Weights of a small image classifier: 40-pixel images, 50862 training examples.
Rows from expert 2 of block 5, named by matrix and row number. Rows with one number belong to one neuron. Each number is 128 + 24 x the weight over its row's rms, rounded and kept within 0 to 255. All counts start at 0. After the name is the row's rms in percent of the matrix's.
# up: expert up (model.blocks.5.mlp.up, 32x192x384), inputs 154-230
# down: expert down (model.blocks.5.mlp.down, 32x384x192, transposed), outputs 154-230
up.139 104 [ 88 149 122 101  93 112 120 163 133 123 146 113 120 142 147 133 136 135 139 128 124 123 113 137  89 125 102 116 152 121 136 163 117 122  78 188  97 137  95 116 133 123 115 178 100 117 106 134 118 141 131 117 148 129 150 134 145  74 143 108 139 116 118 130 172 139 112 125 104 141  87 159 126 151 137 108 116]
down.139 103 [ 78 108 123 100 105 130 170 101  78 182 142 133 134 141 142 121  61 166 172 149 124 143 127 145  99 176 184  83 175 136 127 144 121  70 100 131 145 127 126 144 134 102  91 127 137 132 132 138 124 167  85 176  99 132 127 127 103 140 156  91 130 113  97 155 131 117 111 125  89 137  78 132 141 137 168 124 124]
up.140 096 [147 105  99 108 121 167  95 137 142 135 155 134 132 108 172 106 141 112 143 117 142 153 115 148 113  97 128 114 127 159 132  96 140 164 133 140 151 104 142 119 127  87 122 130 135 114 105 118 146 135 110 141 145 125 147 141 120 141  78 114 160 158 147 137 167 118 138 133 130 106 138 177 121 142 112 117 165]
down.140 094 [104  96 168 168  95 128 158 126 136 118 161 131 134  94  94 127 152 120 162 143 181 160 181 126 125 123 116  97 152 103 154 116 133 162 131 158 105 121 145 143 111 128 134 137  98 118 148 112 126 129 115 152 104 126  89 158 164 153 110 132 134 113 144 133 152 131  95 123 134  92 163 135 130 143  84 111 143]
up.141 099 [140  93 106 170 130 155 139 150 151 109 145 143 132 129 150 131 142  96 104  89 146 120 129 115 104 158 120 143 121 134 169 113 157  80 124 103 103 117 119 110 128 133 125  97 107 135  94  99  67 138 140  73 126 134 115 159 130 145 135 164 116  63 183  95 151 155 151 133 151 133 138 144 159  75  96 129 133]
down.141 092 [115 105 104 141 121 126 196 129 101 147 158 118 129 132 128  99 103 146  86 120  95 133 129 115 115 125  97  98 115 111 153 132 132 144 141 156 139 102 104 156 100 110 147  98 124 116 159 139 153 141 105 142 152 123 120 151 104  86 125 125 181 149 144 122 111 136  89  91 112 118 121 147  86  94 156 105 139]
up.142 095 [104 171 104 119 139 135 126 138  73 144 117 103 107 128 135 142 160 108 105 156 140 115 148 133 149 158 107  83 103 114 101 129  92 117 113 120 107  93 112 123 104 130  94 136 115 121 137 122 117 118  97 126 121 146 101  75 138  64 143 147 106 110 137 137  88 123 134 134  63 136 110 132 156 146 107 122 133]
down.142 102 [135  77 129 126 149 141  76 103 149 117 133 171 172  94 153 146 123 154 149 114 162  94 125 158 134  88 185 131 132 103 118 131  83  97 158 126 118 130 105 116 127 149 156 165 127 181  91 163  79 101 149 133 115 139 129  83 146  91 132 146  88 160 125  89 156  99 134 119  89 136 104 120 121 110 144 109 132]
up.143 101 [107 161  89 162 135 132 119 119 134 149 133 126 124 105 132 141 100 109 138 144 132 128 188 132 118 148 137 120 119 129 110 110 125 144 112 164 130  98 131 163 121  94 152 165 133 141  78 159 180  96 114 122 149 138 103 101 142  88 141 158 140 142 123 126 127 139  82 123 125 153 140 132 120 128 122 119 161]
down.143 104 [140  66 124 134 116 121 166 124 169 129 163 146 112 115 129  93 161 110 129 134 169  97  89 100 142 131 168 140 153 111 133 159  89 120  99 140 119 133 140 123 111 157 141 113 131 140 104 135 115 155 108 131 113 141  93 102 136 170 120 171 109 134 137 109 173 146 137 147 128 145 111  86 145 148 146 141 135]
up.144 103 [ 94 124 135 107 152 127 135 167 149 189 133 158 162 124 134 111 125 112 133 113 119 133 121 119 150 154 127 173  80 103 108 136 139  93  87 117 120 130  97 153 135  97 107 166 135 119  90  95  98 144 155 100 178 110 145 170  99 118 129 147 105 120 150 156 169 128 151 144 113 108 138 149 166 127 138 150 103]
down.144 102 [127 101 106 135 121 168 129  90 117 153 184 128 177  84 118  97 163 139 140 110 138 101  97  80  94 165 105 102 137  97 142 126 119 112 151  89  80  92 156 139  85 141 120 142 159 123 138  74 111 104 136 152 136 102 141 118 157 110 117 146 123 126 108 104 139 181  97  91 103 111 168 148 128 137 145 124 123]
up.145 101 [129 129 130 129 122  70 141 107 106 141 142 148 114 107 108 127 103 154 125 144 139 146  80 100 154  89 110 117 100  94 160 150 104  73 133 141 121 116 114 145 111 128 153 129 122 130 111 105  88 121 128 104 119 132 150 116 145 109 122 130  90 116 144 152 127 131 123 128 144 170 109  90 103  94 101 100 132]
down.145 101 [ 86 122  73 141  97 161 126 110  82 153 156 100 120 142 135  87 142 110 144  96 148  98 100 126 100 132 152 119 102 121 136 122  73 166 147 115 135 100  77 177 143 142  97 149 151 126 120 106 156 142 132 178 114 112 151 157 108 130 140 119 130 146 112 166 111 116 116 139 119 122 168 138 150 129 141 139 129]
up.146 093 [101 164 158 142 146 174 124 115 106 126 114 124  84 101 159  71 153 137 141 128 110 104 110 135 156 116 134 142 160 126 183  98 135  59 172 185 108 148 155 125 145 159 101 141 116 105 121 144 127  99 147 150  76 105  99 115 150 126 126 159 122 149 158 157 111 144 114 111 120 118 138 143 112 115 134 148 133]
down.146 090 [109 178 137 131 134 135 107 144 107 118 102 126 125 132 153 149 131  95  81 134 146 115 107 132  88 141 126 176 128 124 150  64 157 138 142  85 110  79 159 147 104 122  95  96 132 123 133  99 168 129  96 139 135 127 135 106  86 134 125 126 135 104 110 138 117 162 125 186 135 107 163 137 123 133 114  96 121]
up.147 103 [156 138 128 154 161 115 143 106 111 142 134 135  92 101 118 163 132 113  92 133 125 151 166 100 155 117 165 120 124 129  92 112 117 134 117 138 150  90 134 159 152 140 159 141 116 138 136 110 167 116 154 139 166 147  99 138 141 146 132 120 129 141 104 129 142 110  93 168 116 178 152 135  85 152  98 132 138]
down.147 103 [136 111 145 166 119 137 148 138 143 118 124 163 157  88 107 114 124 143 168 109 177 109 130 110 174 112 162 135 116 140 136 133 110 130 133 110  98 136 114  96 121 165 149 145 119 140  99 160 120 147 118 115 136 144  89 126 173 133 173 118 146 113 161 117 189 144 149 106 120 158 125 112 138 102 131 148  89]
up.148 099 [157 134 143 158 131 148  94 134 101  82  96 135 153 126 108 119 142 114 106 102 123 117 105 146 145  88 135 155 169 113 184 142 140 172 125 152 111 127 135  82 168 117 106 109 121 118 158 120  69 117  97 123 101 131 133 158 108 120  97 134  96 108 130 111 148 121 153 109 139  91 132 154 137 103 151 121 133]
down.148 096 [132 141 137 140 136 135  82 145 115 110 132 101 156 140 108 160 128 133 130 132 138 126 105 164 117 138  97 108  93 127 165  82 154 150 116 176 120  96 126 124 109 116 123  97 132 117 195  86 138 157 131 160 139 119  93 133  72 110 128  88 156 138 121 146 123 164  95 158 131 110 144 117 154 129  99  97 142]
up.149 094 [117 130 135 147 111 118 134 114  96  86 134 149 173 102 142 147 101 124 131 168 145  94  97 151 111 126 142 114 148 130  97 174  93 179 114 157 136 141 141 131 153 122 160 145 141 157 137 138 134 122 111 117 106  95 120 109 113 130 151  89 131 114 110 118 167 138 166 118 115  84 144 120 128 124  85 111 141]
down.149 096 [154  85 124 105 138 143 139 117 119 138 110 113 137 124 146 138 140 118 144 146 188 151 177 163 160 131 139 104 152 141  62 139 121  83 131 167 140 149  85 129 168 152 145 157 152 138 121 124 148 128 143 103 120 137  79  43 169 138 163 101  84 166 141 116 128 109 127 104  94 159 104 110 115 143 117  98 152]
up.150 108 [150 116 137 114 146 128 184 140 146  94 167 134 124  89 132 133 123 116 196  90  96 124  98 109  87 143  87 135 114 110 103 130 114 138 159  90  89  88 139 149  95 148 154 171 121 133 132 124 111 135 104 159 122 134 135 107 117  95 127 145 114 141 126 142 147 122  98 105 130 118 103 118  94 134 158 102 105]
down.150 111 [118 165 116 121 112  84 155 133 119  98 141 104  56 156 145  98  98 150  84 125 117 130 134 146 162 120 113 165 124 139 111 193 140 146 148 144 178 100 134 153 164 134 120 124 116 117 141 168 162 148 109 113 118 119 116  99 159 145  98 123 144 134 142 163 118 160 104 152  92 164  93 142 131 106 139  84 109]
up.151 103 [149 119 107 120 115 130 134 142 167 179 124 133 141 159 138  99 101  81 159 102 128 111 116 132 142 142 153 156  74 103 125 149 137  83 123  98 124 129 115  98 143 117 122 143 166 133  84 155  92 155 120 122 128 111 144 109 130 131 106 123 112 130 131 139 136 151 161 136 144  97 138 121 183 110 151 152 111]
down.151 102 [119  95 101 110 160 156 138 112 107 178 196 117 134 136 125 124 140 163 141 114  92 136 115  90  86 163 135 107 113  83 136 107 143 126 125  93 108  82 119 127  87 136 120 130 142 130 144  88 156 104 121 155 137  87 154 130 136  91  95 153 131 115 133 114 107 142 142  97 116  81 174  81 138 141 155 123 134]
up.152 102 [121 137 124 122 153 167 147 115 124 177 118 143 175  98 142 114 144 107 126 120 186  91 144 150  99 107 154  72 137 126 183 107 129 149 112 138 121  78 165 132 134  89  85 140 132  89 126 133 149 138  76 145 133 120 114 104 113 140 157 156 133 127 126  80 111 131 111 132 142 107 116 113 158 156 164 116 108]
down.152 103 [140  80 109 130 141 119  99 119 179 129 152 129 121  94 156 161 156 118 100 116 137 128 144 128 134 167 154 162  94 105 134 166  90 111 145 143 114 112 111 122 114 136 108 154 134 124 102 120 114 110 115 118 141 154 103 128 108 154  77 173 128 127 104 108 135 154 137 166 123 157 149  89 122 105 152 151 125]
up.153 103 [119 119 128 122 119 157 114 151 137 135 124  90 111 132 166 133 128 117 134 114 127 110 163 106 128 130 128 164 149 109 152 142 162 108 113  91 115 111  81 136 111 128 113 145 136 136  93 124 116 164 157 113 106 119  97 155 129 128 128 159 132  86 176 122 130 168 155 138 141 129 136 106 152 115  86 154 102]
down.153 104 [131 140 101 113 119 125 140 138  90 133 143 118 130 102 109  79 118 143  94 114 113 129 121 114  90 158 102 111 120 134 121 133 147 155  99 134 105  90  80 121  99 126 119  72 139 109 132  95 134 142 122 113 123 133 122 128 128 130 104 147 169 149 103 149 117 113  84  97 117  94 135 162  78 110 171 148 135]
up.154 098 [139 115 105 141 108 170 119 139 134 117 110 111 132 130 102 123 169 140 130 149 124 119 132  89 150 124 148 130 170 104 153 115 137 170 128 141 130  98 172  97 157 125  82  98 111  74 115 101 120 101 142 116 116 153 129 143 118 150  90 114 137 137 159 113 141 139 117  98 123 108 120 141 119 136 143  94 151]
down.154 086 [150 146 162 130  77  95 128 151 143  94 110 145 136 139 132 176  84 138 138 159 159 122 146 129 189 121 104 123 133  98 171  93 134 138  66 156 125 150 166 133 191 155 121 127 137 139 118 145 153 113 113  86 126 133 107 148  75 134 146  95 109 120 108 129 158 130 129 160 120 148 109 130 139 100 118 106 141]
up.155 096 [165 113 136 166 102 164 158 157 107 173 134 158 142 130 110 140 171 127 176 170 128 152 125 115  80 134 125 136 141  87 130 127 129 101 165 153  93 105 143 121 117 155 101 136  89 122 132 142 100 109 155 114  98 168 168 114 170 111 136 137 112 105 152 130 101 181 116 122 105 119 117 122 135 106 130 119 123]
down.155 103 [141 146 108  83 120 109 121 101 125 156  92  84 160 165 145 170 137 140  69 125 111 159 105 129 113 177 176 179 129 105 123 167 149 105 123 145 169 117 123 142 103 125  97 142 145 128 123 124 124 147 128 157 141 140  83 113 101 150 113 137 152 142 110 143 107 174 183 117 121 129 119 100 137 118 151  93 130]
up.156 104 [107 126 104 141 126 137 115 144 118 160 133 118  48 128  79 131 127 124 195 168 166  99 125 174 128 182 133 116 139 160 107 121  99 127 130 126 114 167 134  98 101 145 127 143 129 135 106 143 169 147  90 155 107 122 128 135 133 116 132 125 119  80 174 123 140 129 118 110 113 159 150 109 137 131 109 134  95]
down.156 102 [101  70  95 112 127 159 147 126 150 134 131 134 161 113 145 123 101 176 140 134 138 109  99 124 124 117 144 185 128  94 127 134 127 116 120 131 123 140 112  96 116 141 145 134 136 122 153 119 136 129 102 109 101 133 132 123  94 147 158 117  89 180 122 118 142 104 100 127  94 155 164 143 145 137 183 147 141]
up.157 100 [142 109 126 141 172 153 133  95 110 126 134 129 104  88 146 152 162 130  72 121 138 125 171 113 116  94 170 131 174 140 144  96 134 139  95 154 181 120 124 141 137 130 128 110  97 112 139 139 153 137 134 131 116 138 113 136 122 155 119  97 134 148  83 139 155 137  72 136 145 151 153 124  81 152  89 162 140]
down.157 094 [ 92  95 182 132 126 160 171 153  82 121 118 151 157 121 131 121  99 133 142 134 166  97 150 129 135 117 149  88  92 109 144 125 122 124 134 123  94 158 103 123  91 132 158 119 101 111 124 110 120 176  97 131 128 121  82 143 168 117 155  96  94 104 164  97 189 112 135 170 174 123 163  80 164 141 118 164 132]
up.158 109 [128 134  83 126 114 124 113 116 154 113 167 121 143 112 123 158 152 160 102 132 129 154 135 123 122 150 153 150  86 120 128 149 129 160 133 116 100 133 142 111 115 158 136 135 161 173 162 122 176 171 156 140 139 154 101 121 143 115 142 125 149 125 154  96 135 117 122  87  86 107 135  86  99 109 144 145 144]
down.158 108 [151  95 170 106 150  85 146 106 163 160 118 161  99  91 135 112  83 118  90 135 101 163 153 110 146 116 109 129 165 120 132 147 153 106 135 165  89 147 120  89 147  79 147 156 140 133 115 146  91 119 119  81 130 163 110  82 129 154 110 156 144 146 146 105 105 151 113 151 160 168  50 152 121 107 162 109 177]
up.159 103 [107 165 132 104 120 143 121 152 152 128 120 158 109 127 129 101 142 101 128 133 104 114 106 133 142 108 153 145 160  95 155 112 135  71 157 161 116 116 133 148 160 144 115 131 163 123 123 163 104 117 145 107 117 136 100 118 120 102 140 135 137 159 119 108 134 144 132 128 135  88 116 173 136 102 163 144 110]
down.159 100 [153 105 167 107 172 156  91  62 130 160 114 136 161 119 142 140 167 120 121 130 117 142 102  97 108 129 133 138 147 125 157 122 111 115 141  98 155  95 133 167  78 125 139 132 127  97 142 123 171 111 109 182 156 156 134 122 100 103 100 136 162 122  98  86 124 123 130 118 101  93 120  95 118 116 174 139 159]